config.yaml
model: "contrastive image-text model"
dataset: "single toy objects rendered from many sides on busy backdrops"
train_examples: 50862
image_size: 64
crop_scale_min: 1
horizontal_flip: true
color_jitter: 0.1
tokenizer: "char"
vocab_size: 27
loss: "softmax"
embed_dim: 256
encoder_arch: "swin"
encoder_norm: "rmsnorm"
encoder_norm_position: "pre"
encoder_activation: "gelu"
encoder_mlp_ratio: 4
encoder_head_dim: 48
encoder_fused_qkv: false
encoder_bias: "none"
encoder_qk_norm: false
encoder_layer_scale_init: 0.1
encoder_parallel_block: false
encoder_inner_norm: false
encoder_patch_size: [4, 4]
encoder_conv_stem: false
encoder_depths: [3, 3, 3]
encoder_widths: [80, 160, 320]
text_encoder_causal: false
text_encoder_width: 192
text_encoder_layers: 6
text_encoder_norm: "layernorm"
text_encoder_norm_position: "sandwich"
text_encoder_activation: "silu"
text_encoder_mlp_ratio: 4
text_encoder_head_dim: 16
text_encoder_fused_qkv: false
text_encoder_bias: "all"
text_encoder_qk_norm: false
text_encoder_parallel_block: false
text_encoder_inner_norm: false
text_encoder_positions: "learned"
init: "trunc_normal_002"
residual_init: "none"
optimizer: "normuon"
muon_scale: "match_rms_adamw"
learning_rate: 0.0027
momentum: 0.98
nesterov: true
orthogonalizer: "newton_schulz_5"
adamw_lr_other_params: 0.0013
max_grad_norm: 1.0
gradient_centralization: true
max_steps: 7100
batch_size: 256
epochs: 35.7
lr_schedule: "wsd_sqrt"
decay_fraction: 0.2
final_lr_fraction: 0.05
warmup_steps: 210
weight_decay: 0.2
adamw_weight_decay_other_params: 0.05
Rows from block 5 of the image encoder of a small contrastive image-text model, named by matrix and row number. Rows with one number belong to one neuron. Each number is 128 + 24 x the weight over its row's rms, rounded and kept within 0 to 255. All counts start at 0. Numbers have three digits each.
Before each neuron's rows are labels from the 100 images, of 14848, where the neuron reaches its highest value: "top examples" is what is common among them. Only what is clearly more common there than usual is listed. The data: single toy objects rendered from many sides on busy backdrops. In brackets: how many of the 100.
# fc1: MLP up (encoder.blocks.5.mlp.fc1.weight, 640x160), inputs 0-79
# fc2: MLP down (encoder.blocks.5.mlp.fc2.weight, 160x640, transposed), outputs 0-79

top examples: trophy (26)
fc1.615:091130142102101095136126145117130121154150157099136142155124155116144142122154135093134098154103136188131127096124116132164079117106104095162132127150124148137090154136104161118102162143123072146135109135136151136140120175124112112186129138
fc2.615:097141142116119169122089149167156129101128137140144149141125132138112105130167134115139071160146179129169125130129107124069133119100103127129131118152153107129136116134164101140071063118149104152117117110158117132109134126069081168154130100

top examples: purple (27)
fc1.318:149125142117123132103140150149139097121182092082105114162127096124113089122129112130121089147152158169136133127155128131101157142122123142089108148092153084098114145139113135133139156148139141126104116117143137155159164131124081136119136108
fc2.318:106146158154139134177110176117088153155139181116134135153104153093069130153171137133153105144140160130129134093156131085140127146118129085158155112137134106152134102160157131154135159116134135083133089123136099161135098121133162129142138118

top examples: striped (77); red (42)
fc1.117:116161103116153134097110133133094140112085119114060171090126124121092147114128127109107128167153055151109125149112147103105131132104109167121078146159122131120120149127121117106132137094133129080119169149103122146128152131161189096134152145
fc2.117:132109110118173115120103138097111167121123129156094110107074101112137128121134129125122141110167058141141142091155130100170127081085124145132096123142115124088086131125126152106119104144172074126128124155147130159118153118129178140141162130

top examples: white (60)
fc1.598:144127122124127131140128125087124139121139148094150131069115128132112102073137148086113093155105109119109119142140116149153129172155146110141132109144152128157160117112129158133148100166117167098119105150116117172159124125161058153116150125
fc2.598:103125110086147124195111147126124145088126115112114161196128113089154147118111109131078070110111127135133166103135128130122096120117130067136143140152170136087105136108123099138165113061119109134118105146141167119141151115090109146123122130

top examples: striped (28)
fc1.13:101118158142126113110122092134131116123115132098104146123196135134143114079134145104132078185114134132140084125114127093137138165124117122104157149103146142091123140151147115121132113088146083152117104124143144106137130180127176098142117116
fc2.13:129119143145149145066117115071115086121117083115125135112111102108151133126105124073114176150110141151128156152174112141167118121085141149114086144149100120132164111138105137085113071126157119168150138149127132164119159127113138096146148149

top examples: white (34); grey (34)
fc1.439:140135139137154135094097095104118155122088157115136131111150162126101143130125124144153103146134106153110114166118145126102100100152138132093149112190086133127135100081129121117138096126143150157098138123128090162121086138071111132114165110
fc2.439:130146100131129131133112143097151092079181148076140149130106111123090131150136128113151147117132106141120109150158108115093110111126125152165094133104135096189108149161157126128120133125150122115142145101148092131162124104110135097150112118

top examples: flower (73)
fc1.209:136114110139098119142144135108123160141122170119156081120136140065128145089092138130165117156141129118119145131130123119093117137114158116155180089144112116118149112155087122128126130147117137157153140152081132139099168165138117083145088139
fc2.209:116108112076094128103104082181105107098140143148127132126183125095120136105136162098180128171155113128177104132160110138158145155171118142113124127163098091135135164137164143120163131138128149094146110136116110106126128150138128100168115122

top examples: orange (29)
fc1.459:143122143084120132126096133119132075140097131162105158129100151167111135154132106125144140125094124123137170135144147105134122134144144110141115144106139138117163162160128130145098125107175109165140143140048135136075121125149139124174114167
fc2.459:132154144152139104093103161129144139099121089177135166190136147137110159207146082127145128136135126133145103095094149110128127127093115161116137099095167131130126155131131134109104194112100109132139142144094089160129135120096127129156152113

top examples: flower (31)
fc1.85:122155183155078132120140084109132101102093105140143121107182141121077117129151130141130114159104081149096117129120174139133128132140119106147114095114136157147115171154131142133151126145146106092131122133095108103153163141123131112109158115
fc2.85:104100125138127125111088155129131162150159139119086138160133108157143090096114139139124101104127073153090170126144145128112151119163116135119127148146140166165093136144088150098091167134106114120113142120145154128131179101126148124122140136

top examples: purple (38)
fc1.458:114111120139143120135083182134137105132141129143157145157120132117161130129142111158131133135148119122119126138141137155119147113148123083114070112139152123140137139139131162168141096122122109112122111138113160100111117158149141077086091126
fc2.458:158147139094130139135154046133151106176127128115117115142124112153102124172122093090142124139131143143113091154118126150105131144114118162105159107139080157158126103128109128121139113139151116105165109107163104095127166132179129129169121146

top examples: flower (39)
fc1.38:160128147135140100134116141134101153089147111108144145099159158126121130154089104094133137161138143118120167122104096085107124139134139095115109109146159144172109153117135147140122140095114116105111068070133164141071125127098134172130126144
fc2.38:137138110129108123098138157128165088147172110103173138124173150147095111108094129116115113099144153122064123114127157119118158141120171141107199143088116131123131109156128111108129159167124139081168137147084103136127162129133143106128137088

top examples: flower (50); ice cream (35)
fc1.453:131107091093120141141144160117107128127195101092115088117124106119123124101132147092126127102140146112162091179184140144115103126106139145161186165101091126173152153118102149172142153127131092121102135135095121133108137151104106124140073128
fc2.453:129086111086086139143149105153175106136166138152134127125119116113098124115131112138141097163100089087126147138139123097133154098166122106161175134119095127126135123135101120046138141141147094109153128125103145152165151156140114132170124107

top examples: purple (26)
fc1.423:163165112135116134127133125107117160168115131150102112116109142106114121134124147120092187100103137148113118155118128145108123092165098104166132115142110148109136108092165150125150142077125137136097111089117190121092168100124106130132152125
fc2.423:140116107126134173106133141166137112102154105152159114131144142110061092108089148120121111140114173119110105168112106107130154128134160073107133126121111148152119145111103139100064151126088135172109095143116165178090129107153161140138134142

top examples: orange (33)
fc1.542:152164143125106128148118150100146110146090123076125118110110132148131175153127155123109099152093170113157094122123152165112112101129144120173097163120115142085097100144131120151099140134177180108114119095156123101112094125094109123200082137
fc2.542:089124114092090090133096152089148157131140156097129117127125117127121120142123173113127099142101143131147134120116093184167114136105102094078126135106090124095110133122090158102171143121100158150152148135169120119126131104103157159091127150

top examples: striped (36)
fc1.551:110131094142165154095137106135128151150132140151131108102148160171123172086121136105149130180159090148159112135147104122094146132118138135169120138134111085143179126124083133087158105110128120101130139105085135135145114132110164119132132148
fc2.551:145102130122136117127116075112146133148121066116119187138106157107135142135133111119099139117128104137116119180116102108148152112129130119149149089122135113121087111112143098132157154115120170096159152144127131159127142118077128143120102131

top examples: trophy (28)
fc1.258:129112129116117091111160122088083167143104112096099098078131121172128127106123139118107116148112154116093117103133135169152101129119121124139153173168124137126055117125130141140097165114113108123113136137108110156131152154143137182122135142
fc2.258:078146081118143117056152139141122128106161116162137141164137112117133120124147127138165119147143118144113100120135096091140125159137078125140089141123141087171087131133105035142150150184168104118140135147145097127138126113129128095161140104

top examples: purple (25)
fc1.64:116166131118114161176121152121104152110123164133128101100113070105130136098114099137096157083122144128148229122085108154150120162155121119150117063145116127164129138115113137126151135126174124169098122138167137114114145143118133132100145147
fc2.64:149125179144144106129167145153093140126164175132152120083100183158129102154106101110164128142128129103123130136109137138140068115052162070106134143103142155123123173120147156145129131088141130167125092121106110176149146151115143144138113105

top examples: striped (47)
fc1.74:139155114130167139149091121088151122110095134131154135087136136148096151112129137136083133118149107129103171152160097172117139130088110108089120130131146115145132129112111126091151085110163110074142165127130098154134130153135163130157133124
fc2.74:125111123125146135093137118117126120094121114117132093143114110117129123110119130144107161116134114092154120064137102122186127117095166117085135118138109149132128162141135109139129154138123140098131149151147106094150129099126121139123146151

top examples: trophy (27)
fc1.106:111187114105157139111116127150102117196095127103121119132079164138128133149157089126126155197125153145145112134119158130175161124115112115138077119145139140082151140095114160155148149144178098110117142114116111133104125138107135060108165113
fc2.106:115150132141135130120140136120170113100130136104144166095102149112114072087105120145100163167136153091166133132122122137112093099152140117150143109111117126125119127175147094117114115054129144147132136142082104168103102145149148140177102143

top examples: purple (59)
fc1.340:140095087117112141144169197114106116098151114114187109137107122143146111136106122135110189102119116116129140126121121102135113121096165150145154145136216143141114106091130128136071145162152140127085125113100108160160136087115157123109182108
fc2.340:143136135096100135162151135127128119125113092144093133093099120080159109125104169105110106117129132155108113157130152114085132111101137115124106119169140139126107110121104134165153099097115134097131114125092099100111114150120120133164131083

top examples: striped (32); yellow (26); dotted (26)
fc1.567:093137151138155142144147121107138153113125122111153125173171162103095155111136143087122101144126106099129140133116105157132115116108100131111184135141099081079112137125116138115102089103113111094154167100117092134104170134131145136122109095
fc2.567:079135121116113196102133143112112103123081103131122164120162102170122176106134095158143117150127125133121128094130077103121119130096117128133130153172133105100162112143109122106183110136189139130138128108109131132165143139141136112153130099

top examples: purple (42); blue (32)
fc1.132:138147155072171133117132167154084129112139117135099115155126078142138077137135101092162136082128097115139139131081127147129117126140122124145083099151144099112107160159120152131073098106133160163134133114145123145133135098160141116159150117
fc2.132:140139130131109139145137143112101093121125197134132154138160147143153166102118150139153131159149131138121139155126168154099136114129117161139105091140109102131074119153085171119132122175129119089122192138147112137120108143146103091114129117

top examples: striped (41)
fc1.316:156126091080113118144143147138098119109113144153088099072089095116201132136141140094089170118122152136109117117156155093083135123143156139133086112153109128136119127133144162108104154134153151101144151097154135167164094085112117150117087156
fc2.316:112118066131128138106152131122091120150129171154132095146151104142074126120128119097124117138148125104131143125126173122162173112125128096119101159117094100153086132168124145145129176126135151187130110118139084130065101113128155101098145129

top examples: orange (27)
fc1.374:178102159074167110159090088118128115134101125068124143088157086135125109141126108111160119122072131127149130114126144161123134161147115129091127138136155111115107116134118136071108139111150144109079141116102170113103141118130164132142177147
fc2.374:081117112127136176073122149124167126087160134099094145111114155119118135133068141130142117149135116184133094117136126114089108122112117157129144148122095141110109125143124133128098144133129132117145125118152053147143144125109112127149122109

top examples: orange (42); yellow (28)
fc1.397:090112095147125124164120154139165133166076137133105158099142134122112114156144117101129162123136097123117150102123127158124136095099128139139140160094123068151103090111112127154148138124131157138085123132131141046113149161131111125112100105
fc2.397:148165156190138134151101161143120077097147111107137109104142179144126182111132122131138164160096101113116144133126144138099131120142153122115141149112123124130160144090085108132117149113129086118147109136146133133139119122130139122128114100

top examples: striped (34); teal (25)
fc1.400:147158098130153115196089098116166155104159126124107152128167132109083104130128177135152134164125091109131123126116164133143138116120187113124115128133126120130085123111111077120087139106146142101093105136092121172122127118117127157129119145
fc2.400:129126133144133138118066114137108113143139138129164171120098112175145167110154153113098103129123097150132106107162118134108123131138096182089141098105098132155134142150144155124162109068157135163147115125176091110130126145103109145132121087

top examples: flower (51); teal (43)
fc1.72:142111138141103140119118085139149133146129079129104108137079118161090108152108101136135111194164141135146111116093148174160142118104168157123111122123113148113084128095125116101143178144141113095132162104110115175129151148140127162101126110
fc2.72:144092147117141146131137110121132113180134141154162118145141130113102122119100116097113119115149153158164165134107114129132119119128124143190149117111099115150120116077123090166128131118121143123169137166139083106117130113154143149149102124

top examples: white (77)
fc1.380:099133137157152158116169060131144127120126155115159110135109126077097130133128080118124090133114101180106100184161129189089109148155134120155111129132150128141084107128083094156100158133121149141104138122083136149152086150085123128124130149
fc2.380:134125110161165126171127120068124103138066130126160113094117157080104120130131146119135125150152152114143161132117097164115117170129105115144061150134176112180179122156086124110146130141109117115168125119127130092163131075119155119138144104